{
  "image_size": 64,
  "translate": 0.06,
  "encoder_kernel_size": 5,
  "fusion_encoder_activation": "swiglu",
  "fusion_encoder_qk_norm": false,
  "fusion_encoder_connector": "linear",
  "max_steps": 6400,
  "batch_size": 256,
  "warmup_steps": 320,
  "adamw_weight_decay_other_params": 0
}
Rows from block 4 of the fusion encoder of a small model that answers yes/no questions on an image's attributes, named by matrix and row number. Rows with one number belong to one neuron. Each number is 128 + 24 x the weight over its row's rms, rounded and kept within 0 to 255. All counts start at 0.
Before each neuron's rows are labels from the 100 texts, of 14848, where the neuron reaches its largest size: "fires on" is the input token at the peak. Only what is clearly more common there than usual is listed. The data: larger renderings of crowded toy scenes. In brackets: how many of the 100, against the usual share in percent.
# gate: MLP gate (fusion_encoder.blocks.4.mlp.gate.weight, 512x192), inputs 117-155
# fc1: MLP up (fusion_encoder.blocks.4.mlp.fc1.weight, 512x192), inputs 117-155
# fc2: MLP down (fusion_encoder.blocks.4.mlp.fc2.weight, 192x512, transposed), outputs 117-155

fires on: "teal object" (91 vs 2.7)
gate.385 [127 146 153 113 142 112 132 137 107 130 136 135 124 127 139 117 166 133 156 149 146 102 147 154 123 117 103  78 128 106 127 118 133 164 145 103 169 157 143]
fc1.385 [149  93  74 137 119 150 117 169 174 176  88 116 115 112 110 112 135 106 128  96 103 136 117 111 120 127 118 137 158 150 114 104 108 117  91 148 107 141 124]
fc2.385 [139 162 131 159 116 134 180 138 139  93 161 159 143  85 148 150 118 149 175 143 143 112 121 118 134 102 132 142 120  91 109 204 142 138 120 103 173 159 121]

fires on: "lamp" (57 vs 1.1); "pine" (25 vs 1.2)
gate.198 [159 145  96  90 179  98 148 119 162 133  97  88 140 113 140 142 101 171 143 124 105 129 133 129  90 137  98 142 143 153 167 102 113 113 124  81 121 133 136]
fc1.198 [124 118 119 116 115  67 112  85 152 156  98 110 134 108 138 112 151 105 152  93 108 141 121 107 133 152 162 163 131 106 161 117 109 116 125 124 131  99 131]
fc2.198 [166 138 161 146 117 112 105 113 122 122 137 142 120 125  83 134 149 120 100 144 150 129 136  93  90 147 107 103 181 149 117 127 143  84 117 143 119 159 139]

fires on: "teal object" (100 vs 2.7)
gate.266 [125 170 153 134 102 137 143  85  94  86 122 103 140 108 127  74 117 139 120 104 113 139 107 122 119 182 115 143 133 121 160 109 110 148 117 130  93 132  90]
fc1.266 [125 157 143 123 126 112 145  61 118  93 123  96 108 128 164 108  85 146 102  93 121 117 121 144  91 149 148 158 124 117 139 101 112 174 146 149 129 120 152]
fc2.266 [134  92  81 112 107 178 161 153 119 102 118 156 157 124 103 116 135 104 154 161 112 141 123 125  98 145 129 155 110 105 133 145 140 133 142 153  89 106  79]

fires on: "pink object" (40 vs 2.5); "orange object" (28 vs 2.6); "teal object" (27 vs 2.7)
gate.294 [157 102 124 124  96 109 180 150  80 108 130  97 159 145 133 104 123 144 148 172 113 124 121 189 114 154 146 151 112 133 130 158 142 104 185 146 135 157 124]
fc1.294 [151 121 163 131 150 125 125 100 136 129 114 181 164 119  93 150 124 139 130 123 160  76 124 114 137 125 100 136 123 124  85 120 113 143 112 126 162 134 155]
fc2.294 [169 141 117 125 126  91 102 114 108 134 143 108 100 153 143 115 123 117 139 121 212 137 132 143 134 134 149 143 131 127 114 121  86 124 137 138 109 156 111]

fires on: "light from the left" (100 vs 2.3)
gate.312 [121 144 128 129 137 136 140 140 141 100 112 167 143 126 138 148 142 123 133 113 174 159 141 132 122 120 151 163 141 142 106 121 135 146 121 126 115 155 139]
fc1.312 [162 134 140 179 120 136 127 105 133  94  80 126 130 134 105  83 133 149  81 140 134 108 106 124 161 103 108 107 127 145 149 107  97 128 151 154  92 120 156]
fc2.312 [103 124 122 120  78 116 172 146 133 153 124 124 146  92 100 151 111 123 128 115 131 162  77 101 154 205 178 116 145 155 120 102 132 121 122 118  97 104 104]

fires on: "light from the left" (54 vs 2.3); "light from the right" (44 vs 2.4)
gate.339 [149 127  89 146 102 151 126 126 141 151 103 103 144 151  94  83  83  98 119 145 132 122 102 137  94 144 124 106  99 141 130 121 166 172 125 116 158 137 144]
fc1.339 [140 149 129 138 105 127 160 158 122 125 107  88 130 140 102 126 110 120 117 143 105 125 121 134 111 111 122  82 126 124 131 165 108 186  90 116 170 145 154]
fc2.339 [123 156 145 129 110 159 151  93 139 114 131 173 137 117 117 133 173 125 136 129 131 171 135 125 135 138  88 108 145 107  77 148 143  90 137 147 133 115 135]

fires on: "light from behind the camera" (68 vs 2.3); "flower" (24 vs 1.2)
gate.127 [ 82 117 115 108 108 109 113 106 120 164 114 117 132 145 122  82 146  98 168 121  98  91 153 134 119 107 124 139 110 112  87  92 116 138 140 131 167 146 150]
fc1.127 [145 124 118 105  97 142 106 124 144 124 137 191 106 131 144 156 139 138 130  98 143 121 108 145 124 126 105 152 118 127 114 119 147 125 114 115 124  92  87]
fc2.127 [126 115 133 105  95 108 118 147 123 129 174 128 101 121 115 133 118  81 117 118 102 131 130  79 152 134 152 125 121 126 128 112 117 163 107 132 113 141 190]

fires on: "light from the left" (94 vs 2.3)
gate.81 [163 154 123 105 105 121 145  98 138 108 141 129 106 123 111 150 119  85 122 106 119 121 140 133 141 123 193 128 131  79 126 127 119 106 133 108 141 120 143]
fc1.81 [129 108 107 118  94 120 150 102 120  82 144 119 117 131  99 140 165 117 164 113 102 137 154 121 113 132 151 117 134 132 112 149 158 121 130 124 150 102 113]
fc2.81 [ 85 100 132 121 172 138 147 114 127 100 121 140 144  98 100 125  99 143 166 129 153 149 154 125 138 104 105 151 120 145  80 106 131 103 132 140 117 130  91]

fires on: "light from the left" (67 vs 2.3); "light from behind the scene" (28 vs 2.5)
gate.261 [133 151 103  96  97 110 125  85 145 119 153 169 128 143 125 120 111 116 101  91 170 122 121  96 146  98 109 164 138 113 125 139 153 102 119  91 127  95  98]
fc1.261 [180 120 127 145 139 165 151  96 141 159 140 164 154 132 130 140 123 111 117 141 138 135 136 128 108  96 152  87 121 144 100 147 105 134 163 120 131 120 116]
fc2.261 [110 112  90 131 121 102 128  91 151 112 136 100 149 135 132 159 140  91  97 118 158 147 107  90 131  94 104 136  95 129 149 126 106 130 133 140 123  92 125]

fires on: "light from behind the scene" (100 vs 2.5)
gate.103 [122 122 149 132 128 143 184 103  95 132 104 110 122 161 129  97 140 162 109 132  92 162  90  96 174 104  88 128 132 138 156  99 112 120 130 103 109 127  99]
fc1.103 [108  99 108 139  95 102 142 150 126 106 187 118 156  99 119 177 122  81 131 105 161 129 150 152 110 157 146 113 158 110  87 110 112 129 137 150 125 131 121]
fc2.103 [145 142 158 126  91 141 119 149 131 164 127 112 118 112 144 160 145  86 127 139  98 145 142 138 138 121 108 103 109 119 135  88 100 109 119  85 108 111 121]

fires on: "pink object" (90 vs 2.5); "light from behind the scene" (7 vs 2.5)
gate.449 [119  74 132 170 114 137 152  96 109 110 146 119  84 126 138  96 115 156 150 149 147 165 158 142 126 194 132 145 137 115 110 140 158 118 169 126 104  94  83]
fc1.449 [ 97 165 121  99 148 144 126 136 128 137 141 117 150 103  68 174 119 121 134 113 138 140 138 114 123 117  94 155 116 148 139 140 141  97  94 149 116 152 140]
fc2.449 [146 141 139 155 112 120 121 125 136 178 135 109 127  96 111  85 127  89 128 135 133 136 136 126 103 139 140 158  78 136 135 154 161 145 134 135 108 108 158]

fires on: "lamp" (31 vs 1.1); "tree" (22 vs 1.2); "barrel" (21 vs 1.1)
gate.351 [167 107 142 127 134 137 116 110 140  76 113  94  97 167 155 130 123 132 133 151 122 132 135  98 101 123 132 161 156 103 144 104 118 150 124 114 119  92 163]
fc1.351 [110 133  82 115 111 113 170 124 166 131  98 122 161 125 142 124 113 133  97 113  88 114  92 144 114 118 123 161 109 110 169 168 155 123 142 146 143 128 138]
fc2.351 [ 80 122  71 120 127 120 147 159 158  99 126 118 104 120 152 171 139 102 152  88 133 120 117 123  66 129 150 125 123 145 118 164 138 149 115 148  77 147 132]

fires on: "light from behind the camera" (99 vs 2.3)
gate.222 [ 87 139 115 113 114 159 111 144 140 153 103 133 123 112  85 150 164 182 127 149 136 132 134 128 114 116  83 112 116 161 152 130 127 118 122  43 111 111  92]
fc1.222 [104 165 158 183  90 137 135  98 155 128 127  96 163 153 126  95 138 118 153 130 135 134 152 109 141  57  71 133 148 165 113 157 119 167 158 120 147 119 124]
fc2.222 [100 128 119  92 111 177 153 129 146 133 135 134 157 131 107 101  78 135 121 106 121 101 157 123 160 182 151 149 156 117 122 133 136 158  89 145 114 139 121]

fires on: "purple object" (100 vs 2.6)
gate.56 [128 116 138 123 158 108 115  93 127 138 153 124 106 133  88  87 153 104 114  93 138 161 139  80 126 154  93 103 116  97 141 133 118  70 123 133  76 122 148]
fc1.56 [125 130 139 147 128 131 132 136 130 119 116  86 133 120 130 155 125 127 148 143 139 123 120 170 132  76 149 127  98 153 117 104 143 158 150  99 175 131 139]
fc2.56 [ 73 143 132 128 136 116 140  94 133  85 102 107 101 123 145 138 124 134 129 125 163 157 139 119  92 158  97 123 153  92 153 154 128 120 102 144 127 107 133]

fires on: "teal object" (68 vs 2.7); "dotted object" (17 vs 2.1); "checkered object" (10 vs 2.2)
gate.326 [102 128 117 138 102 117 131 101 136 127 125 123 129 155 115 126 108 127 122 120 138 147 144 165 122  85 149 137  91 128 108 110 152 120 125  85 108 133 114]
fc1.326 [167 125 155 155 168 161 149 161 140 106  97 122 106 132 101 135 107 182 126 116 100 120 130 103 137 136 130 110 136 102 100 131 101 119 166 174 135 137 183]
fc2.326 [ 86 123 116 130 137 134 159  86 147 122 144 129 133 144 140 149 102  80 145 139 136 133 150 151 136 153 145 151 101 143  92 141 143 135 122 121 112 110  91]

fires on: "hammer" (75 vs 1.1); "arch" (12 vs 1.2); "umbrella" (7 vs 1.2)
gate.320 [144 114 106 124 156 154 122 100 103  87 147 128 123 153  99 108 140 167 131 152 118  95  96  75 113 138 105 139 171  92 112 106 143 123 122  97  77 130 144]
fc1.320 [133 126 167 139 134 150 182 126 138 117 138 112 125  99 114  86 147 118 134 110 149 128 138 136 170 123 128 106 109  97 148 126  96 155 163 119 108 120 141]
fc2.320 [138 142 102 144 116 122 106 102 161 123 124 107 105 100 144  98 178 100  71 104  90 179 155 109  84 149 127 105 129 133 127 119 109 114 143 121 124 173 150]

fires on: "light from the left" (100 vs 2.3)
gate.256 [120 144 110 150 118 117 144 134 144 140 129 163 104  99 138 178 125 151 132 101 119 106 120 136 113 113 157 172 163 163 118 106 131 101 144 128 146 118 128]
fc1.256 [117  96 145 125 131  89 141 130 107 134 138 120 148 115  86 120 102 111 134 122 128 125  86 140 137 136 146  96 152 102 157 175 163 173 139 147 101 115 149]
fc2.256 [122  80 124 106  90 141 128 134 114 153 113 104 151 121 101 116 129 154 133 178 148 112  94 102  99 151 143 138  95  97 168 114 153 134 153 131 119  90 105]

fires on: "pink object" (35 vs 2.5); "teal object" (25 vs 2.7); "snowman" (22 vs 1.2); "bottle" (9 vs 1)
gate.1 [115 136  92 117 142 113 108 156 126 150 138 110 141  95 135 170  99 127 136  92 120 157 130  62 134 143 180 111 167 104  95 112  97 152 159 123 113  96 133]
fc1.1 [103 165  95 123 154 138  92 144 146 158 135 136 143  98  81 154 110  89  97  90 111 171 119  89 109 163 138 129 145 145  78 134 116 149 135 110 143 102 132]
fc2.1 [154 144 112 155 107 124 137 118 140 174 173 100 123 125 118  97 121  96 159 178 114 116 147 162  93 118 119 113 126 145  83 156 143 118 158 173 141 137 139]

fires on: "light from behind the camera" (22 vs 2.3); "arch" (14 vs 1.2); "teal object" (13 vs 2.7); "pine" (12 vs 1.2)
gate.96 [144 180 126  94 176 157 122 113 144 167 154 133 158  96 118 115 139 120 140 156 130 130 129 137 109 139 125 110 129 152  80 117 134 120  99 107 171 107 145]
fc1.96 [128 132 121 131  87 115 163 141 133 136 134 128  94 142 150 113 118 127 103 113 102 126 146 145 142 112 158 155 124 110 157 130 143  88 143 126 141 127 131]
fc2.96 [150  93 112 121 148 119 127 140 171 130 147 162 124  87 124 167 116 132 142 166 125 126 144 137  89 101 137 130  96 117 111 100 141  86 120 108 134 144 106]

fires on: "lamp" (63 vs 1.1); "tree" (12 vs 1.2); "pine" (10 vs 1.2)
gate.75 [132 131 122 118 106 173 146 110 113 163 119 140 116 138  90 100 179 125 128 161 119 132 176 149 130 130 154 130 113 151 125 136 146 120 100 114  94 140 133]
fc1.75 [126  89 134 156 111 107 138 137 167 132 134 110  69 161 161 131 105 133 109 145 143 165 142 146  97 145  76  96 113  77 105 183 126 124 117 170 143 108 145]
fc2.75 [103 175 129 131 129 126 143 110  95  89 129 148 168 117 125 105 105 112 117 186 140 107 132 132 125 175 146 144 120 138  62 134 129 114 159 134  80 146  64]

fires on: "lamp" (42 vs 1.1); "light from the right" (21 vs 2.4); "light from the left" (17 vs 2.3)
gate.19 [136 162 117 117  99 129 152 115 147 127 105 108 153 147 143 179 114 151 119 148 114 156 111 141 175 100 146  89  84 150 139 125 121 161 111 125  83 153 142]
fc1.19 [114 154  98 140 113 126 126 128 138  97 146  99 148 143 100 174 153 151 137  79 131 151 150 113 120 137 148 115 128 130 148 143 123 123 140 125  87 131  78]
fc2.19 [106 156 114  63 148 140  90 121 142 109 148 164 106 161 148  87 137 122 104 138 113 179 161 103 147 118 169 105 122 115 130  87  97 129 125 135 133 124 114]

fires on: "light from behind the scene" (100 vs 2.5)
gate.50 [148 113  86 108 184 150 147 104  98 109 124  85 130 175 110 106 110 134 112 125 150  92 107 104 195 136 147 101 126 107 136 107 147 147 131 102 101 128 153]
fc1.50 [154 113 127 132  91 118  84  90 135 143 154  83 106 118 144 116 165 117 155 104 137 186 187 165  75 132 144 159 122 135 151 129 128 112 157 155 151 131 167]
fc2.50 [140 190 119 134 144 141 117 117 159 124 112 151  92  85 122 170 126 130 126 143 163 144 130 106 129 149  93 128 118  85 126 122 126 133 126 118 157 101  94]

fires on: "black object" (45 vs 2.5); "pine" (38 vs 1.2)
gate.489 [162 132 117 102 133 143  79 139 136 146 151 127  94 146 124 121  77 135 157 161 127 131 116 113 127 140 155 155  99 118  88 142 139 120 170 146 169 167 154]
fc1.489 [122  97 107 112 123 113 124 146 116 140 142 168 116 137 118  51  87 146  98 138  92 154 139  93 131 146 134 109 141 134 111 125 158 130 156 166 109 156 127]
fc2.489 [105 161 128 134 131 117 170 133 122 109 109 129 138 116 164  92 119 131 167 136 112 108 143 152 147 116 114 109 130 167 170 156 129 129 122 125 116 125 167]

fires on: "light from the right" (72 vs 2.4); "light from behind the scene" (14 vs 2.5); "light from the left" (8 vs 2.3)
gate.180 [134  96 140 143 110 102 157 103 112 132 110  95 148 176 158 152 175 130 163 115 174 164 171 108 123 119  88 118  83 125  96 142 146 138  70 107 159 133 181]
fc1.180 [120 127 100  96 161 159 129 152 141 154 150 141 147 107 144 117 119 111 115 112  98 110  86 152  73  86 168 147 165 104 120 130 141 128 141 152 142 132 121]
fc2.180 [124  95 123 137 142 155 133 135 108 110 117 154 139  99 170 166  89 115  58 142  96 154 125 127 119 142 138 148 180 103 130 124 113 108 164 190  93 109 115]

fires on: "light from the left" (28 vs 2.3); "umbrella" (27 vs 1.2); "barrel" (8 vs 1.1); "truck" (8 vs 1.2)
gate.336 [149 144 127 127 167 156 136 121 141 112 138 122 131 133 113 140 119 106 139  92  77 123  95 138 128 139 113 118 162 106 131 135 130 141  99  75 146 140 167]
fc1.336 [150  76 105  98 124 130 126 138 147 150 155 153 136 145 109 124 165 176  96 167 130  96 108 115 139 115 127 161 130 155 138 140 138 145 132 158 131 168 141]
fc2.336 [160 136 136 124  98 122 139 136 137 174 132 100 154 130 100  82 127 154 148 150 170 148 143 141 158 104 113 163  75 107 137 122 128 135  93 165 131 160 106]

fires on: "light from behind the camera" (100 vs 2.3)
gate.381 [113  92 120 170 171 159 163  51 165 112 118 128  89 163 132  91 161 122 110 103  97 133 155 148 116  99 132  89 127 138 135 179 104 118 159 120 102 109 130]
fc1.381 [140 137 140 149  85  54 109 160 141 123 158 128 132 168 153 150 126 118 163 129 140 153 175 120  78  88 104 132 172 139  98 157 116 143 162 116 120 117 104]
fc2.381 [110 153 134 131 113 108 133 113 121 107 165 160 113 128 119 107 111 138 109 122 153 166 164 116 118 131 153 129 165 159 134 130 133 155 117 117 130 127  90]

fires on: "light from behind the camera" (47 vs 2.3); "trophy" (23 vs 1.1); "light from the left" (11 vs 2.3); "arch" (8 vs 1.2)
gate.27 [140  98 111 122 129 116  78 162 164 170 123 101 117 191  91 134 102  99  94 140 129 175 157 180 116 157  75 132 117 146  72  96 126 169 136 140 127 127 142]
fc1.27 [122 122 128 128 108  61 137 122 136  79 147 164 117 158 132 125 133 180  87 112 163 116 125 156 138 122 142 151 153 134 148 109 110 137 128 109 118 116 106]
fc2.27 [135 122 143 126 130 167  90 160 112 118 134  94 133 120 173 176  98 171  86 151 161 108 125 132 111 135 153  80 131 155 157 155 123 148  83 141  56  92 117]

fires on: "light from the left" (84 vs 2.3)
gate.204 [162 135 113 155 154 132  79 109 112  73 145 116 101  87 131 151 143 125 102 116 110 128 142 152 107 138  79  95 153 156 131  75 162 124 101 187 161 133 124]
fc1.204 [106  99 126 110 109 110 138 171 141 123 124 106  68 180 100 147 147 129 128 117 154 146 107 135 104 183 139 104 135 121 133 138 181 140 105 146 149  84 163]
fc2.204 [123 100 111  98 100 120 164 156 139 120 140  81 113 110 176 108 113 123 140 121 171 125 112 125 111 125 126 122 169 107 102 155 116 114 129 136 121 128 121]

fires on: "black object" (40 vs 2.5); "green object" (26 vs 2.5); "light from behind the camera" (15 vs 2.3); "light from the left" (11 vs 2.3)
gate.130 [152 143 112 155  82 106 193 177 127 137 109 121 141 131 166 124 109 146 130 153 108 120 147  86 153 100 134 102 164 104 120 134 111 139 140 132 116 124  78]
fc1.130 [113 122 107 141 141 111 115 130 127 186 147 147 100 111 142 160 111  87  85 108 148 124 140 146  96 132 159  70 138 140 150 115 156 160 132 134 113  80 125]
fc2.130 [126  78 128 161 119 118 129 131 176 153 135 125 117  95 110 129 105 141  73 127 111  80 135 148 127 152 117 101 177 123 149 139 125 152 126  90  78 110 156]

fires on: "light from the right" (61 vs 2.4); "light from the left" (26 vs 2.3); "hammer" (13 vs 1.1)
gate.284 [121  96 168 144 143 135 107 121 125 144 121 183 100 128 137 112 123 107 127 114 144 128 150 166 107 110 113 125 124 182 134 101 118 139  96 135 133 119 146]
fc1.284 [110  95 167 148 128 111 129 120 123 135 120 177 125 154 163  93 131  88 120 111  94  88 140 185 122 107 139  98 163 134 167 131 158 110 116 132 133 152 148]
fc2.284 [160 141 152 158 109  98 107 103 150 174 139 107 135 127 121 104  99 160 150 109 140 137  93 127 181 133 132  98 128 137  95 159 123 102 120 132 145 110 116]

fires on: "light from behind the scene" (33 vs 2.5); "light from the left" (28 vs 2.3); "hammer" (24 vs 1.1); "pine" (10 vs 1.2)
gate.167 [142 143 176 156 136 164 139 127 129 108 110 105 136 146 135 111 142 127 115 129 164 150 136 124 128 166 141 117 121 123 157  87 111 139 141 149 111 137 158]
fc1.167 [126 138 143 155 163 142 122 158 160 100 148 108 138 151 128  80 157 139 101 131 150 134 132  99 136 122 102 118 109  98 117 159 129 150 111 151 121 126 150]
fc2.167 [109 156  87 143 145 139 114 111 166 121 157 144 162 151  93 145  90 106 133 116 121 134 103 130 123  70 126 125 127 139  66 127 117 104 104  85 128 111 124]

fires on: "teal object" (100 vs 2.7)
gate.267 [121 157 137 137 129 130 134 112 115  95 128 109 103 136 151 136 124 146 138 130 138 123 142 125 125 138 100 115 128 142 134 147 107 123 100 136 144 142 129]
fc1.267 [157 162  88 154 153 116 137 141 166 157  98 169 175 152 127 145 142 147  85 102 128 109 148 109 139 128  85  77 110 132  89 126 129  81 133  83 134 138 106]
fc2.267 [132  88 148 103 139 130 147 160 159 138 122 109 130 160  90  97 142 106 143 142 149  94 102 175 104 114 129 102  98  96  99 114 167 101 114 147 136 172 120]

fires on: "teal object" (100 vs 2.7)
gate.17 [153 135 154 111 117 150 120  97  99 133 126 119 147 135 146 164  88 131 117 140 125 117 116 173 133 113 162 133 167  92 179 138  89 164  96 125 105 142  89]
fc1.17 [ 94  89 117 125 125 139  81 145 159 110 158 130 143 108 110 120 130 116 139 136 126 111 123 106 121 149 125 113 134 164  94 144 155  86 108 132 151 116 140]
fc2.17 [180 113 142 139 152  97 167 168 172 186 100 152 133 137 122 167 120 115 139 135 149 116 125 127 130  82 103 123 100  98  99 137  93 146 117  65 130 159 132]

fires on: "light from behind the scene" (100 vs 2.5)
gate.297 [121 137 162 155 131 121 137 123 140 114  89  75 149 146 119 115  97 150 128 136 140  60 110  85 160 106 150 113 143  98 167 148 112 125 147 107 120 159 141]
fc1.297 [167 149 139 157 133 144 122 113 152 101  96  96 159 112 148 116 124 146 131 161 123  80 111  79 159 131 145 109 106 101 124 124 126 150 135 135 115 135 137]
fc2.297 [102  85 128 123 139 135 113  87 141 109 111  93 159 106 118 111 148 154 106 132 127 128  68 119 131 131 132 137 127 152 145 136 136 138 137 184 137 169 139]

fires on: "hammer" (100 vs 1.1)
gate.194 [148 112 127 127 151  99  58 135 131 110 121 160 135 128 119 127 112 148 180 140 140  79 105 128  78 123 130 103 120 113 146 111 159 113 132 117 103 101 128]
fc1.194 [167 170 111 175  97 115 154 148 134 161 136  84 116 107 113 119 173 143 103  74 145 170 102  96 137 119 130 147 138 149 104  89 122 103 147 154 178 153 157]
fc2.194 [108 109 157 119 107 110 148 149 157  87 136 141 128 139 141 132 134  61 152 143 100 132 179 123 127 119 134 136 105 115 115 159 104 121  93 142 139 152 108]

fires on: "pink object" (72 vs 2.5); "orange object" (26 vs 2.6)
gate.278 [122 155 108 116 112 152 129 137 138 149 122  83 137 139 166 147 114 165 103 148 101 108 157 148 155 138 133 146  89 121  77 132 126 121 171 122 114 138 123]
fc1.278 [149 134 146 143 130 106 100 137 120 124  87 162 119 110  86 128 121 134 132  81 143 145 101  90 101 148 126 125 158 121 170 163 112 143 103 141 163  98  99]
fc2.278 [131 113 158 170 100 129 148 114 101 109 134 124 147 183 131 118 115 124 100 108 118 158 141 157  90 123 122 159  95  69 131 119 145 128  99 168 191 118 174]

fires on: "light from behind the camera" (94 vs 2.3)
gate.462 [149  91 129  91 164 145 127 115  94 154 145 104 125 113  73  78 123 136 128 107 110 136 129 132 125 119 142 146 128  81  80 122 107  91 138 126  87 110 148]
fc1.462 [157 105 127 164 118 176 119 144 145  99 146 100 144 108 122 157 104 130 131 119 145 106 119 121 117 102  77 118 160 124 133 135 148 130 131  90 119 135 161]
fc2.462 [104 131 115 114 153 171 116 139 151 173 130 139 135 109 125 101 120 152 118  75 146 150 143 124 145 120 113 103 171  95  89 130 126 146 146 153 101 103 118]

fires on: "black object" (79 vs 2.5); "light from behind the scene" (21 vs 2.5)
gate.412 [ 95 150  65 143 137 147 149 122 157 143 129 135 131 146 156 124 117 144 131 134 131 141  92 135 132  89 156 110 119 134 101 149 147 154  89 148 136 127 141]
fc1.412 [141 110 109 141 105 139 137 103 163 104 117 161 180 135 146 146  92 168 113 109 131  98 113 140 120 134 176 134 102 139  95 122 149 157 149  93 127 148 101]
fc2.412 [138 132 119 171 124 118 131 119 187 143  97  81 117 106 122 112 115 154 149 118 157  84 127 128  87 108 127 125 133  83 120 108  97 113 162 136  89 131  90]

fires on: "light from the right" (42 vs 2.4); "teal object" (19 vs 2.7); "boat" (9 vs 1.2)
gate.79 [143 146 136 124 123 125 130 103 150 151 123 125 165 101  85 117 133 111  86  95 177  76 149 128 188 127 171 117  82 121 189 123  92 119 101 134 105 148 101]
fc1.79 [138 138 130 113 112 121 102 109 133  87 130 119 153 117 126  95 151 153 145 127 120 146 176 118 123 120 141 138 138 150 130 113  96 132 143 154 154 102 125]
fc2.79 [173 109 134 160 171 117  74 129 125 101 113 177 124  97  91 133 138 116 132 144 106 145 190 126 130  87 121 148 185 149 141  95 114 149 115 131 149 109 134]

fires on: "teal object" (51 vs 2.7); "pink object" (17 vs 2.5); "airplane" (17 vs 1.1); "table" (13 vs 1.1)
gate.408 [122 101 125 149  94 188  71 131  83 117  99 102 133 139 142 168 145 142 129 115 175 123 149 151 114 146 101 141  99 110 145 137 131 118 154 122 150 167  89]
fc1.408 [126 110 125  57 138 108 123 136 135 124 152 127 100  96  82  87 112 126 124 126  99 119 125 136 163 103 124  88 177 108 173 143 115 112 117  93 121 105 212]
fc2.408 [138  88 114 112 139 128 161 123  79 159 178 124 144 134 139  99  98 131 104 155 143  94 155 132 134  65 164 114  79 150 127 122 103  95 109 124 118 120  99]

fires on: "light from the right" (63 vs 2.4); "pine" (11 vs 1.2); "snowman" (7 vs 1.2)
gate.24 [ 96 172 200 155 141 151 121 105 107 149 148 149 120 123 155 128 120  91 148 143 137  88 132 141 103 152 122  95 114 141 167 121 159 156 127 134 190  60 125]
fc1.24 [136  85 107 155 115  96 141 158 115 134  96 137 181 138 137 125 159 127 127 116 121 106 120 128  85 108 138 118 123 104 122 130 135 145 171 133 127 170 121]
fc2.24 [132 124 139 168  71 141  96 145 135 139 160 114 106 150 124 119 143 125 124  96 152 136 138 100 153 147 129 133 136 135 111 132 126 128 141 148 107 137 141]

fires on: "hammer" (38 vs 1.1); "purple object" (21 vs 2.6); "blue object" (18 vs 2.6); "brown object" (11 vs 2.6)
gate.279 [142 125 142 155  93 114 103 137 160 134 155 103 115 113 163 114 126 126 113 113 124 179  80 109 144 104 115 148 124 129 151 134 102  76 179 155  72 153 113]
fc1.279 [ 81 129 131 108 102 138  63 162 159 119 152 118  71 106 142 120 103 139 131 140 124 166 106 142 149 134 131 129 129 122 126 126 114 122 143 137  84 121  94]
fc2.279 [149 107 113 153 155  94 113 166 121 125 106  90 147 152  87 161 153 123 113 111 158 137 115 116 169 121 103 123 135 122 138 162 152 184  91 155 100  78 101]

fires on: "lamp" (50 vs 1.1); "pine" (21 vs 1.2); "snowman" (9 vs 1.2)
gate.330 [135 165 119 135 202  90 123 119 163 144 108 154 107  88 110 146 122 119 108 127 126 162 136 113 142  70 129 138 132 138 110 106 136 128 157 105 134 136 117]
fc1.330 [129 128 126 106 126 144 120 116 124 106  80 111 131 138 145 145 136 126 135 160 146  90  62 135  83 116 119 136 127 173 146  77 140 139 166  95 148 115 119]
fc2.330 [170 122 123 104 140 101 174 164 159  95 146 113 134 128 107 143  91  99 124 134 128 135  61 149 143 118 118 122 135 155 155  81 123  99 103 107  99  59 128]

fires on: "hammer" (100 vs 1.1)
gate.288 [126 108 133 116 106 142 111 121 147 104 125  94 146 188 121 131 125  94 148 116  98 142 154 197  95 112 152 136  78 130 133 143  84 142 157 122 165 145 111]
fc1.288 [107 164 107 147 159 102 108  98 137 108 158  82 152 122 151 113  94 129  70 150 112 171 107 124 154 118 127 120 105 170 122 116 184 112 123 166 162 133 145]
fc2.288 [118 141 102 121  99  79 132 128 138 101 137 109 119 116  90 127  97 142  90 122 118 139 116 175 139 132 108 146 107 116 145 130 148 129 119 121 118  74 148]

fires on: "purple object" (97 vs 2.6)
gate.74 [121  94 138 160 128 108  68 101 110 121 154 133 155 118 120 155 126  84 156 116 150 152 142  87 129 177 141 185 109 116  89 161 101 138 113 100 103 139 142]
fc1.74 [ 99 116 119 116 119 111 136 169 121 180 147  96  92 158 130 136 127 129 132 100 100 104 145 168 121  64 149 130  91 159 150 150 118  89 122 154 125 126 148]
fc2.74 [153 104 127 109 110 161 104 134 123 112 166 142 132 178 108  95 152 161 180 119  96 142 140 119 135 139 137 112  83 153  99 133 145 107  95 122 156 128 101]

fires on: "pink object" (40 vs 2.5); "orange object" (36 vs 2.6); "teal object" (24 vs 2.7)
gate.275 [141  97 120  85 166 127 122 136  88 140 114 128 177  98 128 124 125 118  76 121 108  86 135 124  74 152 112 137 103  91 135 169  99 112 119 134 123 152 150]
fc1.275 [121 125 150 164 131 116 173 102 173 137 122 147  72 156  94 121 174 158 139 121 112 133 157 136 146 117  99 125 162 139 154 145 178  95 123 105 111 120 115]
fc2.275 [115 100  92 109 110 137 122 164  92 139 127 144 139 141 146  85  89 148 153 114 152 113 126 161  84 108  96 123 177 113 144 131  97 139 139 134 146 147 119]

fires on: "black object" (38 vs 2.5); "light from behind the scene" (25 vs 2.5); "light from the left" (19 vs 2.3); "light from behind the camera" (14 vs 2.3)
gate.368 [172  95  98 141 162 113 129 189 128 106 107 137 152 140 148 111 124 131 141 139 104 124 122 130 153  88 140 121 126  83  90 123 105 127 129 135 135 131 132]
fc1.368 [146 144  89 123 128  95 119 137 135 135 131 128 171  96 166 140 121 134 140 134 102 126  96  79 124  94 167 151 143 121 129 116 101 123 153 133 143 119 116]
fc2.368 [123 119 122 141  92  94 141  78 132 123 110 112 145 169 156 114 137 132 116 106 150 200 116 139  99 134 120 155 154  84 151 125 149  91 117 108  86 173 103]